Weights of a small class-conditioned image flow-matching model.
Model: 5.76M parameters, norm groupnorm, activation relu.
Data: trained on pixel-art sprites of 400 made-up characters on tiled backdrops, 395000 training examples, 0.5 epochs.
Rows from block 5, named by matrix and row number. Rows with one number belong to one channel. Each number is 128 + 24 x the weight over its row's rms, rounded and kept within 0 to 255. All counts start at 0. Numbers have three digits each. After the name is the row's rms in percent of the matrix's.
# convs0: first 3x3 conv (model.enc.1.2.convs.0.weight, 128x128x3x3), inputs 22-43, a 3x3 kernel for each
# convs1: second 3x3 conv (model.enc.1.2.convs.1.weight, 128x128x3x3, transposed), outputs 22-43, a 3x3 kernel for each
convs0.8 101:149129101135155124124119093115167128112133157140137092110138115130156157110143143127107109128111169143117147097105110139117126162119140140153135146147123158132085143133129165133129088126096142145139146101125089098158140115122134140169159156155102111118162109103131110141161084143111109147123137136179102093126147137133130155117147143157151096135161155128106160150170109150115129103149134128159180150140131126136136137111135100117143102115163119123131138121134129114110125151137180126118130111171146097153119135111100164097134094150140142101101144181139160143077130126093157169137111156180099116
convs1.8 095:089118152131085147138122152140096153072142141140159128069124181137098080140153158097147171133128127153120173145117133156144113145103138175138128156137151145100163126113132159116105144143134127157107143131138130105104118137108166124106133155153131170133163138124097170135104123111114116137127114119080101160117082122139115122092116139124091119119109122098084138133128138097158105107161147122139110127116127141152120126136138127133166121137120104173139129107121168139134116115119166149118128128130126096145111106165139126138104178124119108095085137121110092147131130141114157128093138147102109134
convs0.9 102:125181083133175065117112120139138108135116144129143141114138095162139119137115131131132158117117078131162136157110134168116122141135124126152129150151176125092112137128115086146138128110175117089108122081098080098126125122080135113154105122152192158119120115142135167103146081126166177190149139107151119175103127147133119133168085175098110162122142095176137152128165116098139112131172097109132084138074171139092162166144117123133122146149173113142136157125081136197134109116122148148117103148126150120146133146147122106099121146130158155114141156112099105118105183155151104102119133090077147119
convs1.9 105:102136121190111147142088120145127147157154141149156110183123090124124124140139106123086080131178127110156119115141079112146105136159127126151093115118153122127131135156134070143153147125120128124150151132118086140116104173140121164118129170114133068127123115169124115048155120116082106092121115129180160150129186122123137157127119146130124140117158117148105126143096118114156116141129135155102150167108151150141150165143144142111084130144135128108183111094121116138128160177110199111152075148128099143142126146147165132122097149142168137138100161148118137121109062130108091130092131181143163125
convs0.10 100:133114154109107077106127107164124121197093131135115131139142124108186133144129131107138143123124124088105144139107116145124117150130123125165068152123140132139113116137115133158147090144114082095166127178131096135162110130119153097200145146133098108169112147126156130142109112110141118117145170145093102129095133149128134137136114119130129108099094171114137113145155135174140131112168090143158145105128124140109161120137114105148131094130118112113107140155157126150123162118124117108157161081130162145103093111092128101091117076130137125142143149122132131101133146127137139153132118148158109149
convs1.10 096:100138202078136160125095123143094148088115104126148091132141130131151127119141140158098160117114088148104111134128125139120078142100148116092113117152133109097126132110154141078111144109091082139125150145118133098142123093163106145125143117139098096154153133172145104136153149088133149098145102144144129115115134092114131130101108127107152171148110128129133114125118101132140090138124112146118091144124109096105109122119119106100109129131118121125121153129142121142132114155115113120103136119124124124107081133140118143148103139092100136105058136099117081161124156160090097150122170129133144115
convs0.11 098:153115129160174117137124120087133143193163142119100134096083116156124150111098122125158126117143127143149088107090129086109132172128090151102077120139154095108131127153119121079138122102118119136146105111111151142130166143173133121145133153141164109181144171156124120144130114117169144156124089149110144138117133130151138123105125140140063147109124145091098129142131163126138136096125102132135149148131158094132097118125103080109142112127124165143102091110081124138126122138122120102129097093150131115126092149114111134149127103178146145104136100131113095103121130142096131134079120150151132139
convs1.11 095:108141130115086125164100134138150127128116122151124133094137195158130137178159166122130092173105154134148113109117101106154132149148154146124136119099131110167094142147090126160177102143077117134101138147139129143162111136153129150153116155139129087144112104139076122102140136126121114107137145112101114060128161143158141151110129155100135144109132126107122134169129131126112135154151139155154140178096149087131175110124161132146103152160109130124130109139141138132145120161107131136163145121113131135151138163095134115122124132127127119194148151124175175140144159172123087084098096109121098142
convs0.12 091:134127095116129135133143138150100162153112124154160103107080107118129103122168082105164103096126083109131142092100121135134141102140116126097102136126127116096130079119125182129157160117100148148100091129133138147139154120156116104099103138133135104147163123138103132121130081146134124135095125127145154152168143173172160107120121139142133124168109132142112103130124110125101165162160156145148153114122097157153123137155110110112162107089121122091156098124095119126131137103107105107137126081138110133089140117123154145125134132140127080080110100128122111068101110135142077170136151120135113124
convs1.12 089:111106145131083151122184100135130102127135137088119133190118157142157118127157088137143119142157131139130127147144108076131161133131151122141127120151122134110124117146149139155110110117133134106136146147172145140158133068082095087086116128110105074111124094124124124051094122087119137144086161097116102113092139147123101126110135107118121166100092136150183110118142112099182113156148101100139141130101112150125112104134131152140119157133159146181138125117118104109143137155140142118134129142111103113155128161144146160122125116162134110081139094167131141173155158107107131143114134106117123106
convs0.13 099:099119114131165161125110120136105138123119115075124093180117142126144182092116072105116152074178136121123104128137121116117133120095122133143158127168133132187145101140131146134083136120100103130129105103125121170088146121144116127154158098107131081094071134078147102125099156128107124122097128164176153113190143132139147182132156140124120121134137154130197165172173106116164191147104136102126172111122120141110144128109126127133130121100177171138137114130129143133105117141115113124130118107145122123162097157107093152108176130113138164115111173095138130137115115098112139155150122128141090136
convs1.13 098:129161127112126159149128117139155126140135197106139103186107144153102134069112107126130129109111172140127104147144158150119143130133128147105148122141092133117108151159117132144143127078150096091146120125176126131115134137161093121134116135146119102159158089136124147133096125110154124142114120127151130161170106120105093134155140137128116116105117145078115113100116130089133118134126120139124130168139091164115108153094103089130106111114102104120125128110106127134159148110126159122138120138094117116135142074114161072109164112097170132112147123125157148089096114152125140128126140085141130148
convs0.14 107:119114107128136133101153180099144110167136124093136122130140152144116158127141114123141125104148135112131099156142101116161146123140180068159158152135141129124128149137096101110110164128128114143100146087175102119086138131129142154102112107149100127143154165071133114137115091113148123131152141132162116140175106134137098139118134169143159134149116113182152176111139103142120071124144137109129120114119125182135151136122154146144149123133174132169170099057166121091151139101107121148146096122149158117180161088119157141117171116142161121128149118154111119114104120114167135141147113172146154144
convs1.14 107:106096136129105140143129100161113137119150095131088126150063101122106114071056125117095119096082117120178096121122057121107171120156107135125143098125107122121102124135111116131084177116123127124129075142144153104143132137093169153099094125116136081133134122122115161138105126146135107140154182121117081139092152070118137113140130138146092112105129132124114084147142131123119106161138148111149110134145138110136117118119117109148123109107117135124142116129164118133113137102129137138127150151100132149138128141172081142112143150111149106117145123126123138114117119095127133132151147104111158151
convs0.15 094:100126108136128109111088104142133107112107102093123130104140093101113089128117121088103163110135078146203111164124123183169136136132194101125157124134160139141110110120174154182164144163124128112131093113127110105116155145163133095090150127145111159114087093138157180098112125081111120179143138168124146138108138165130145134157100132104111130130148111120087129164121121101132103151186126150107152123157133160163101117146138154173137088107100153130133119110110113085108104125130130130108134121110132165135126134162168118154128145113103110142134115153163148145155130144129119142148198183124195135
convs1.15 094:079097128156149119118127095125132160160145134143108124154160167193200142138148148088111116140128136094120101146152101140193141118166064185152096151114130109147092140155102122122129099159134141117114115101102098120110127179147135174131176146124121138104092101102073125159131121134129108139137108130138153149122175140137165134109106085118135097142108113099072112101074148136083136102119089107096103083124100148137090116133110131114101109137116118126165134094127134132104155127100129142146110143151154136137117146112163115121168156133164099104131136106085127130085086120110116140121106090077127113
convs0.16 092:124124116132141154122117103081115122112149126114134157147138129155113136124138105101134129144116172136127171121214156150191137155180110101128145150107107131150146140115135121143114123088127136134111143091112117084105156142177132075128139098135096089131116120153162171144073100150146138115105119125129153161189162190155165166128120138164148079083075133147123138102154084136106137156169124164128146102094176107148102109092113129129130121116113145146125119111142119118133097107126113117129074142111104111123125142132117134095109167112103145123107122141096164113120185133141173135107121085129155118
convs1.16 102:133094092091060085140112141105116121130139104108133145115127112137149099174152105094126117139127145163119125150136117143137174094099084153101107134082108146135154132150113126078121130107149140154106150225139127162117086100133073059131120107113092146116172169127168146107133137135108099104084124123099141138130164137153150103138113128142141123118132123091117165128170147128163097131109103068070119129098140151154133113141143112145136113124103128125104098089155122108142133176160170154125131124122104107118119092097172140142155112150150138196151102115073037081084082097129161143126135122132078098
convs0.17 099:141152123120158155110153163148129126075149139085130154077091160111123104153147128103113128107114119125131096168109096122161173144103124152129128119116167104109156099146076116146163097146101143138102120111135208108130121117110133127129109162120091075123118152076103151120102140129169151106129134144089103146128143121118127107138122136154177125128133151129161171103125148148156121128125138128116148140111123156130137139098132132111133128144143108122091110101120103130124132102115094126143090147137111126151201127148106138129130112113145125119148159148188159125119137129134156148127113103115134133
convs1.17 098:123139143120149118163137056117121162099150138120087155118095158167132111131147128144137128140136138112142144150130129108159170158093089099139132113104131112115085135090168125139140147112159102157119121123136149134106155141114162139116156152165121096122157109110118175164112125134177120107156141154107092111118140128140141130109124140140136103137101139136096139168074098090139144121104145118123111132138154155125123127127120195104142103136163106142136127145099106116137121146121149107137142192119114152157139099162155134109156159116130167162167170117103147103177123116143112128166121113110125160
convs0.18 108:130106143124098122089152095107125105157105126120161120135113090154101160106078143139136143128147127118146113133092149126129137165173104108112075122146148076118106064117097165123075171112133113124143123139107126170122107100130137106165139130123120100158085143132119152160125138127137142107109118118118168111109133156112138149178188130130108161095172116095176147108111124104094131062130107115168103154134105121156112118134137124139121157152159102155151143109113098148135143106119147100126161112118099149143138158125149176117135139146111139144112106147145139153137116125158139105106119100134144117
convs1.18 110:132122145152152111126141133146095120164091118102116137081155105152126151134111105126092147130128096117116121116139129105113105079140150114102185125118134144103113120141132158140097119113186152115086160140130076127160126153103095126103081097155105116148142145135139126139156137135179121133099118123140158145145102144111081093113117163142132150112126085133168149122116120133102154117127122138102161144123173158080143093126150141113148102108120141131115073088160114109093121166141107130137149096144102172136131137098127172138147118155111085144124130141111107125140130100105158076111131158166131117
convs0.19 101:140134114160175151141099139144135142122137151106109135112131129152142123112146129131096131165150165148145098156119137124133141080150124138104083079087146130151128105118124163090107087063087145157131115127133094105108088137119111165131115125130072092101177171115114135107137150131161115135101120123170073144108116140129129129141086115146154110139085089134143149144112136086157173071101163131152099120148069112125163132156144141143142123070115129144123097139110133132161087129107144120101116144155089100185151111144147103140123171112103155100106087121119143132148160138103139138103140134124115122
convs1.19 103:115110108109153094108112146153180167104141112130132108114093133122130128165128156136091111108124101117104102114112148125133090134093117114157099136153101161139153158138180119145112154128135101100129092138154159105124101144120152104104138127135129108131119124135110158093139130132131163165154149123110145128114116122134126117149104154093129137171137154115126099107092138118118171171126130118118117166140110187168094087096142134121137118114131112161136143122147121116162121131146123073131112104118081153110171177122122145100152114090123170174162162101119082137118126145088139165152109159116162105
convs0.20 105:136148130129127169128135139129130073105110149125148112156127174107112149109081110114154098168167125115159147107143117150146119106144118118109164112134110114148160129131133142130138142106144124137134157127175058117126167148096152155124095168106145162109132121122116182153160163132144168134155119155135104103096105120145119076132114127154122131131131140135113129122133066127138128118115099139133150127110156185130118175137118133122186128148152129143145162129133118147104157141118111155143150135122146152135114146152082153081130149128126122139150148098153153093108136118133167102148141120132139126
convs1.20 102:110134095113125108151103153150102143112150158173137127096103124131134122089129115093139143121108083157095109137138148130154097122125167147139129162140118094169129077157079099157133092140093117135138120128111135128112161152166150154074147147112134110122109114089174088126104145108124119131144123112140097165117159147109150120110121119119101133120139142143118123166096115110126133151133123108135133115157139126114150158124096122108072187133095058135185089163141148121099133131130163081151092158177145115137129163114123136131142140135139136156167126142115169115153124114145126141171166130127108134
convs0.21 102:112137148120107107134145143116155115150167131138152107152083122138078141098116104150174113139126143112146126146147107151144157125195149095179103165113150147134143160127085132133134110150129106133121132137142141088131172167151080128092153105140101143115120103107126110087132144099145130112105065157142171164171116099155136138155118131095114112141121103110121094159129108120102142142123089111106127127134148116143082109142129136213123098088150085140113081158107128174109159091110107174137099133080138132142095125122149126118109143140113172132130117119133144068180141138107160124124136134188138131
convs1.21 101:142137141111125127121174154122114093221148153142112160139120144109184155131138130126162121139137091148110099135091141086127098122114121172135120129180159133101110107150108147137120144116096094052100109128117113103112123157096165134142083117168131085125111137144172121097163200163166166109141129162094164158145144187104119156117140126124142121139128102146132135154093129126121171139106111115151138164129187096080088095138123106104090153081182168089147101189151125108097128157134130127152122103096125155168119114131091118134156110152163147138101126084127141095152106119133106078068114134136103131
convs0.22 096:107111105133103110138094141135175118155143135172091131077096152110129167117181134083159114122163118125144125126114136162174140147124163169150104104110129115108131154104156068123169127131117110121133124109118090113103112135108156149152111167124104136108119161156111115132109147137118115105142102141141138118121137122112126113113128083166163131093100135141108125118125068111115140132117123126137123110128131076155097129139109160153123077141105127169175143151132122117131110127140088126116082149123103164190121114109167156134170150085135126166151170165110124113180177122118111098095128148131124102
convs1.22 094:120145104187179161114148106149154150080172147116157123084110163085159128140157159122129180161111111104129130094126114110140120159150144101116112079124155106128108153143157096146161137113145142157107111164132117122156109078137130129097105112117149125099092124128162129150126139120147172154118148112116152154090155124176139168141179141103140135166113146139120154170144103147109091110155110138149095169157130109112144143108102117127125117120089134124140164121128141165127111156155120119117141090112121123145118121119104143132144135150165168132115096165103104100133112183151163135084135079084145175
convs0.23 099:128116139159123113088147090108119166076116109158090111147109134146122126145087153085117130121108149161129139148151164151131104080155140152118121181122158088131112155156145149134136141137120155126141147135111104136155128172133162088106110161104095113139141111117159140135140101127119074079143141097107157197139118181115129138106125159138110129161135141113084115114102142156139114141140158112117096119101130145187076139153156166129129125079109115126103111098130149130115146128158160136136145151115149140098129123076159162111169151110081161149120116140118114157117133088148086169097114122135072109
convs1.23 096:129138116118127117123111119142135145124114105128113137145118079133136098123143179135118114179140138134113165126115135123089127071131148108113155184110136111125144135084122134128119120119124098169141143147094117160099109095127102112158125087123099191095136153118111128155113100124145137121086169099173146136133191137127158133144130097119126141142134119140160143132146133131123128125143128132138096132149126128076142108097090171103123157157102161117134109138122185145134126168156126164163135105142133119103172125124125154143160121088089140172139125126146150144125175146126112093134151131111128122
convs0.24 104:104131122125131135106101134130116089158117106104094104140182114122122138076108100112133138116130113119136160129111120121116121118148103108127128081126121106111083132116141135112154135095144115124121127112145086098132140147090113148161108113122157125099152147121110152125115152155152121140104120120122122115073159131095140119153106117129151091149150151146081153115103110168119120104090096108135138115134168129158091111149119149149104159140113135117097153165098099145116150168092161167113109126107162136116129122153118140102126116134141123144106114180120095109132151041096158138055166154155147179
convs1.24 096:123164112139148116100172175140145143118169120145146129121147137104113106122162143138106094166136097121103138177122131120144131135132110121155107146139130097176131132095109162130104130079125110110157108146143111124135120110145136120153156099102147101144136150096163137128146129144125093098114122152101092164132132129128129157155104105140113113133123126125145138106132133120164119139120121097143149143150165114151094155119143129118129088128151090148115115118129129099133156139163155140178073181110101142129166164098152094104162100158154135152175136127141180124120159101114139096114144137097119174
convs0.25 099:109132120127140086104178140154097094092098110165108096158160145098136141083131174136129132103128116128126092158091112111099172140133114138109128133120146114119107139129081091158170117098147126133119149122163112111127105111138125120126148105149110121136127147134127142130156117148107135093114141140135144093093148114135142122106106152092111152132160124157117131136119149141088135133117176124143124088117118112142107144095164137122110142154138113130126115138151084127161122136140109102144160113110180128137148102124161095088163135105117157112105149130088098087152103136131162139162124134196119143
convs1.25 105:122159114175130129141136151108113152129092125179156114164128113097080100129132100112152151139153080093149152148155104107118137107136129145118141097115139152128138109119131074127100078210135117141113157165095109146108123100098121124120112100137098190111125134125125127125109143100160111147101176139096149150121153113136132086150138111132119123145126121135154136116086103107119119087128156148114118147141138131110135151124117129067109139103116122121123146125120154093173168138110108150168105101151161111128127104080172112140136140104131117122094116094149142163199131126100135128121143164117133144
convs0.26 100:118157099117139147155122113147114097150089113175151135141146137106090095133104126123155099126119146150106134108138112138162081162109147106176130122075164079122157150133095125120122124054123122117179150157167134160139117097144126114174127085114085127130133096142116127089171121110159102119161113125167164136115154162112127152110150108154140120127136143100147106144058108093145160128140143127122163103143091113107138126131076155128082121132101098114140125064122121154110114142141102098152125164090119150158118115122136172173135158146102110089134102144163145102135133110137112117137132164123101143
convs1.26 099:112107152125187116102142172100143077158165093140164146120163127154130095095099146120160155092126127155133133096131112133135101083124097139142156116117141158110129143137114106116140135131093131185121057124115150153126117182110103143123072108115113141150091139174145136129127139137134149083141146095104141162111128100110154144114115129116130134127115128142134135099135128143063135105123118138123149116119134103170123159089158123170118125186119091138148139118108140107153132134167150134134117125126077107128086089125133153128146136124166108123101102106162122095138168123130156103145159106104107133
convs0.27 103:110125134131143169128103153113066091133096105174076114128157072100103131097176112125113110116111132121118145140117164118108091126102121126125100103148120098114154171125115188078145163170132116164110125117122094117127114132112103166146125133112153079128116137118090118155138130127095098122103132151147114111131098101152094141103110100154110128104166132102148115131110120161145114119075145121093118125118099118100127124131127130106089138114106115132117078121077141153173109160115145112155119179125149126148109119131134152134136160110148129130103127131138091177134140148115124103116166168115094083
convs1.27 098:133166151084121141146107137112147113124195124166141139154137143112143137151127116105132132132105174118132116133154130138121158140104134159079186108096165144099120133096126118182085158081150115118153122103136144115142118131138135120125154120124152077112124128159071118102090145115173147178137125133121159133129125096152134099125092146158143134122115108140079126135118160145115135146104106072142127106128123167166153103094110124106143129137118102147104161062129142133134142127138108094150103153145083157162185099107112126160162099101141115132139176115126142146146143142150169112121120096101118114
convs0.28 104:104143138107135132175161121127141121121141117121132087083161122146120157095099118078101178103121089112131099151099126132139145148128105154117124151131138083109170086084136107149147199076121107166112083135133121098093139154144143134103134181134100105145149154097124158167127111157053142102102063136131138113074123133100148124106153092112096106100185081141135142142166114078156120130143124167146155133122111120103147134162113103133117155167125107130070180123127103124161172119118137141135071159124125176146137134093124125191109147115120129117086118093111170105107110151138100111149115102093142145
convs1.28 103:128143151149101095148115144110146141132146138155147100132137180099107101138110158182122126119137110128124172144139113120120089094158092109148212131128097112168128152139113078127119156195117113093143125133148149107166124123138142136148107120150129145132201127112168139136146140135144117091092145111136126125099135113160115156104085143108109160140097148171122132144093154102116112096141112117095120126136107077099133175133093069118141078156150128179160122114118117124139116103103124143142105117107048114140081131123143148128131118121120112142130124179136176128132124174119113154140146116115159155
convs0.29 099:143168114128089130140094150129120101111117102142143084159143117142142145143078146094132121141101135151103135102162131106148123169076124130117130123094120104093105133104085123139125105127142081127117160133099062100117134127140168118143102121129101126110085121099140113101111107109119155095141105106090188108121092116105134141102180132110107112123130153086141164101135132125135100117149133127109135122150141126138133136140138164174120113115110120105174132105197145131138102149115118109130123101144144105104131103154136098115132126129147175084163109147123141166091154162130102124134136142088121133
convs1.29 102:161112139121136158100152138125160168131162121138149171150184119106193090120138144111148116127143129137164159120089094142117100095138110116109204173146210126196142106120119128108112168117104116099127155125123120150152113154091116151101107120115125133137089183071123136122127139092140150117132102109148139154150122133125123124139138121153134112109162129132136135118151085116152131135131101105149112171148103075132099082149114147110121173091159127155119142147150159125086132083115097125144139137143142092117127058117160103130144091154146131121146161122095110115131150105102153110090100134127176110
convs0.30 104:097154113124138110114133139111101118090126154091104109144111113150101125124135096098093115107139167108169079174138171125063137128159137084083118050169153124086080098115119166139123108129123138128111122135119109135159137107102114158179133136134061111116073142129122111144125097130112096112119140120147112132076093141125103138146077121158151185146138099113133135137156109159134133060131139102115121121126134169142129161100103127161149107113108100072126134175113112138102114137116107112138178140126154146181133118112096131125112129159137148162136112130144109109127128124125125167127129143123066145
convs1.30 109:112152116094143124133136101135127135140087146126126154099146162122205131115131077108135130082113112128168104131194112107101107134133142162166094188135125118163055080115106142145142089138109087105122140116120104142112106102119110129137137162136082116116106115127110123147131097154146145147107129129139090108130126126110117132122130131111105132134104172123139153136121113130163123158155154140182156097153163145130108092102120142140146123123122126148128121152127163164130174137135152127144093135138119116106125114093150139122180149163108130094144146151147150098166129154121098110115114119102105150
convs0.31 100:164136155126123134133156141133140128100154090109108144137116123147135150097120137114138161122108084126084145141119158126089152119129105124096139095139140102086146160144140116163133127115149099149174163188100104126123142136154159086180120147170131123122146153123110159151092134113106134099150091188147139128118142146142127076100125135118080142128110119127124141159075127137090114115115166151149106127149140124122110155086166128151151107117104132159160109167113127162163118109153134121143108137180147118106168112081146137114122132130107109120095133153125107163091106113111193115100176140116115153
convs1.31 096:091118148128105120109130117101126133148163121128121111121132144139144110107142141116167148170117158143151122133152133117150155135108175123154131122166169135120150114137113091151132134111118161131083173153103128128141102110163151088120132151107088099154082128122148143143091158104160075150121105147118138154122115106141086142107120143146145085118123123142172076118172129097176122133124115131133147107149134094126150122153155166119139155101123144157127129156129135103084139132091119146097134147126149078087115148129147124155092162132096106141149112122113119128129120160079125122121144139115081158
convs0.32 092:108130127113116104117122116114118138093075072099124160168131117096146113162109143097112144099133118118139138145092172097090101117111081111134111164072126149105088151106085109122111153124120159165141116122148115144107112120154163104108156147108144121137141118148123117137112107099124108110121131102137167104114137094089135178118141120121155136143098092150136106128155128113121110164109094167100136141076115107159139138149120142128107151146135108139188188116162132147098117157140163098131152114139134172125070153127162117134114151123118090118141120101151122148103156133147117151138128147155093193
convs1.32 090:154099139102117149129112123121185213157173098105131150143149148141150127099093117112151105117128133099082074150124104125135102181158096164113121124111126110160120133130132128132141159177062099132147131107125151119165162117124135124121132134131153161100159093098075122098154116162135120100123170133104142148139096122118133153128122124141097161137157080172133138110145115147151089121143130115109107141130123134122115151159123132073119149168098156140125128144131123090152104073140143125089124121159173095144115141072105091166146111185135154126137094102105130102114136135093122112091103091097141131
convs0.33 092:127110109122097101150086109115131147140155153136156097105149115146116116076136138112127113131113129116137130099138142100094142140126104160110118094176154120078082161098146146155121072137129141118136141107132138136074145189120128133130106132136126092111118138159124129089110143127118115125095133121115143178145113128143103134127134168106106153129130141110148143133142089113116122130119124116113103129098091105133063119144143142155132077139111114102149102129139156136122161142127116142145136167140114117146125107150178151126096106116168147118135170188120149157124118114162081136171086075129105130
convs1.33 097:120146116109152134141152126121150132149114149115120091080122158114152110113129132138119114110092100131136124134149114119096090165165137099132097113154152122129153133127126125097140132105135117119139158138123135152118140114097135152088115115071162151097115122101190194138125142117120106112093142134155151131145152100148142110133107128139170150138141125139161168128130165117131176105134118155143150094129137123120130130144122132165142122148128142171146122138133132140143129139135134156154105150114127124166161151138142120123173124124159169104119103096165122084074136055106136126149172130114115074
convs0.34 095:125130085102132130094084094165113116097127114138101103133101109109093099140096109143119119104169126076143131148120120163097117139116113089141136136135123094166144145098139121110128131118150132125120147181115111142095092070068094138112107136133138076141099116094112114100133088175140126144120160110121146150117155141140095132124097133130118158149133153097131127147110094117111157112182111167127134124114133141147109139126105146129129132141115109096116152119127136151141134169121125110118145129130114089189091115122173115129108112090127125122123153140139160148110155157184143090177136160105131124
convs1.34 094:142129139152125104108090129132142105102146150154101128122120104141076154133123112119119134073123143121122069133137073155077133163157131094085135093138132103113125098116133132145165135123162124118139114115136114163114120125156137170105145158150088132139179131149120143101145153099118146153135174148114120139124111105101120121127176096152153106127115158104102188122085135169115110147172167112137083156118114108119159142150098114123132115124143114147167155140124127173111168174134140112134104079120095123126121103172135131139107141093125107137105138135112130121131131162092120164125106123128148106
convs0.35 114:162123138128103105105113109107135088144150132114109154138144080118135141117155105107144113054104125135114116156131132130132141119107113096126110143062068178164170114136162067094100152162156101100156148146140143178147112102139128084162133158121136143141106096144168114125157170135135146173095117094070124097095139169099081080136098155092111129123130161086105136092127139154106143154142114136145145081148195113161162132127180120122128100114102140133111105101098120132135154094116158124106121124143146145091155161117172139122108115109106128117112126145067113058169142168110092120128129136142163127
convs1.35 109:144169159153127134095097118113177158109107111140127127152115146112103142145118090157147156125131096181118125140106125115147158145136127117122080127126094158133138151106081141141131108102140136152133126136131145133186108110143102165170146164121185117141134152161091110142133134164132151157114141115105081129084083091111093138133114108118151160090148085130138089145101156142165119113114163125124146153118117106154154117160123128117109138128144196133139136147114126148096108135144149094054133092175166099095102146149152104141090108100119123139075112209185176172100139079129108137104152140122124139
convs0.36 114:133154147124106122151119151139154128112115127134164113115117070095118129135071113165100133116141151114123097103132124111122097131117109141128128129136129109109115163163130085128170146094106184105153116173059106132134119112110100138115161092133127080126178138169108147076173122150105122125076140167151120123143135126121134138143084157127195112115166144164158104164095131112156159126097131107104136110111124081153127117113110127108162091113130094148097133132133100112079115127145155099124115107143159149123104130118127138103124162110119149132112071144108107134104124143114137123098137155130135121
convs1.36 113:134159139097174114128107137157132124125116156134120122127139117141131110161130135109131117144111108120104115119136139135075129137158120171133101139115140178134143138152148098080163151138105137120142109107154123122105124145096121114169097099115161130119079081103116168133095124159169112129126124084112133149124136122138124136125098167129114111122166119130155146146137119146098113156151122113172126119175118085163148152132146174120137135145056132143180161071158112104129093120132126066135164130097144096161112095144162076137091111159150145093122104120104112133116168149143121124093107111125159105
convs0.37 099:110115148114071166131131157112150153131140106121103106078105088099149114132139126106100100118052126142093089107134168100136149159072107131137082204126116118129109177106143140203104121124153112109119124110121143135116133164093106105158086119157132142110166116158108126114150128138122166124114133137110140087113136131140122119138154138169168096184085141110126123162094120152121157144117108169089139115142142115149135143129141148171092143150130079123131152139147070141168114085128116093099123087139165093120125129125087113119127182104123115119150141145089137150170134113128125144161116104162141101
convs1.37 113:090113115103063139132118147164111141147184117123098128151115155118119168120136171134164177128132152095154116145098134120136136144106127075123145101143191148101124125080161134151087120154070158111072106139131111108142147128129185093117108097142118139130120156124157116111135154128110153120134092140164141134127146168135105149114085174125110093113124117102117130159079118102127117109126121128153114139124127140163101083129146132115123150076122127117117137118119145140109091165158103134154128080159124132118140140135116145156118170135145094153127160127087112160129102161130136133176072143146098109
convs0.38 093:083100118127133114121118107113123096124125117151148135129111086115113098139125141098106114143144164115143105162111133122121089133154109127164127137123122150141153140160160114102145165143127124068105154151165136146119123119117165159183149121138112089099142121139119125121141140102115131121116128125145139152134143146118118102100141159103127147108142148117151134097160154121130130154121094145136110149146115124102116127137119094151123151145148087148142153117093133124127156110139131082107165140143105165116129134193086116152106094103152097128153133127144144138175143118129101130154105138116068126
convs1.38 091:172135142156141148149129171183122074224209126162156148130151131195163089138122144168152165154121135131120124138126082130096155132139128087162120108111121105142146126143133109143159152169157104122113113100098131127124112134118129107127105113095151127133171132144125095108135129126148129167136122114177119117191120153124131139137154136161114161131134144125139140133110161111109125133111112164127114135070141123129126138108119130154095161114103135182163163118127157138122130149113113137155167102085113116162132135110136100130138095084108107131107109163095121114099102099108179157162110113147128149
convs0.39 099:164169121108131132104144110131108085130095103136153157174110073119126157114154136077127155142109145080118129143121158147116136144123075160123131112159166149124122147110093097143142142142182159133130100177114147096133118110103120126106134147096133137159176151127124140191127091110080118093117107115125145166138096124112147167114092142120132125155114126140113087136170139116095126116166143160124136103072121097181156142151157107111173140115116093105082131096112126134117168075150117105142139139105178135141113102117130133095133166134165133112141105148138150146142150151119146099105115133073132115
convs1.39 097:147114143111092145151122114157135160177123162138154121173102115114133164166112148101166143141141130123147122123152129086112102139152114095151092092086155119141140061132124103087147150134113093139117168096130067149142171104119089072122084124141074135107134119090117126126173104125149107131106133107111122129115115127124134129152153124133112143156156113122217143153127150094188151158147151142135135117078129138142127181136133083092130130144140165118121138103133091121146104140088123187081125141115173066134106130135118112137133116122148113170144123106124121159119138149149114109127124144119097110
convs0.40 090:102149104124144105127106119104149138157105109146081100146130137134140160140135109116114117126122128113156134127138119144123128132077081092100105105154053115160128127102118124117107140135117083132151125178128123151094144111110113103128133138157120155162078115110158142116162127126119139142146091130102112128159147081097158120115096088122118108148165129091130086083126127113150154164178112089136162167154118177122111096147111150118146141156146159088116096101153133112124175108091166139122131115085136127115153095171161135119126122128099082138136105132083109128148136146088110089122175114117122136
convs1.40 088:099096154104089116109109091089146112133128114122103155147138155110139126142113123126131152126144107134146169152098128139140063120129164128166162146133069077139115134146150158167106153160172129109157137098142117140147100092161129151138145176156137076110097110162111102171116151109158114110134127124136109122124103110108109119124117129149130094140107120139101164133132140141159145125090175108161137131135129084138123135127140095157135117127127169114099147130151141164136109150108171118148126109104127134103097135117125149137167102099110102116118115074120147191097123133119129135091118147108138115
convs0.41 117:110098136087089156134107095126110140135101109124093129137146118112151105125115122114132152198125137132123130111142104150201102131098159140165127139043111119171147120128108123095112118154142138142136161123105104176203101111122106137125124103113127152133146088115106167092120097118111094089103096142108123119123202123124137125125115194150111069162090153136120153116105174085133128148130148149129160153140158125085110169082126134157113132136152161153126097061112127133139120142136102131147116140108140080155120154101121141128142153088135088106149152154136174126136143157127143116141081137166119147
convs1.41 139:117120133171135117104169151162121131086126108152148165158143130106090100127145145107091148166120140142139105141111148155101145094150129136135094088068168114168120130093130075129160131160119154160095083114130127131128151141137145124099129137116119120189137090132171132130146122126094206172149067122129120160077125139150157152132118147105123129136155130139155115123138137144109125134158117104147154157134131088117148118152150131131131114111096093112143132132111161144134116110142118131151158097134141114125127133165149157138056179118141157166104154132141090119128102106101159124155091098106124115
convs0.42 107:096094105077174155105145142140090115121080114156124146123102154174134118149157126130108121144103091130065145103146133160097132144120141115146141102169146144123122167142129094103132141161139131108100104130120127116161118121082107131117112133111156137152131148126171124187141125136130103095125120098146131108161135131097118130139157141135163085151093107110158120168163135130112107120084097092131175131112132133121135094137113142110116152090108129075094134164126150063114096149100120128126117098133092137135136093122141151109134108145125101163145127138133154145143138155145123109124138162098133125
convs1.42 117:150140157115096116137094132116177125152115119116126124142135126115125085155110126171150142144120172128140157098170139158120154173111153132140149133137121097100132057115146100175153116097132125149144115129129113133122134102114107130148135109127116087117105138129106112088095162118171127133108166122109126150114093083155134122117104118161132144135156104168192125106170114150094138109085160128112107104114107095123163132099133137140126161137091134143139084121128123093121152069106120114089151093093108150148143144164090162158136106094098107080122124130119164120133126137111137122113155117160123115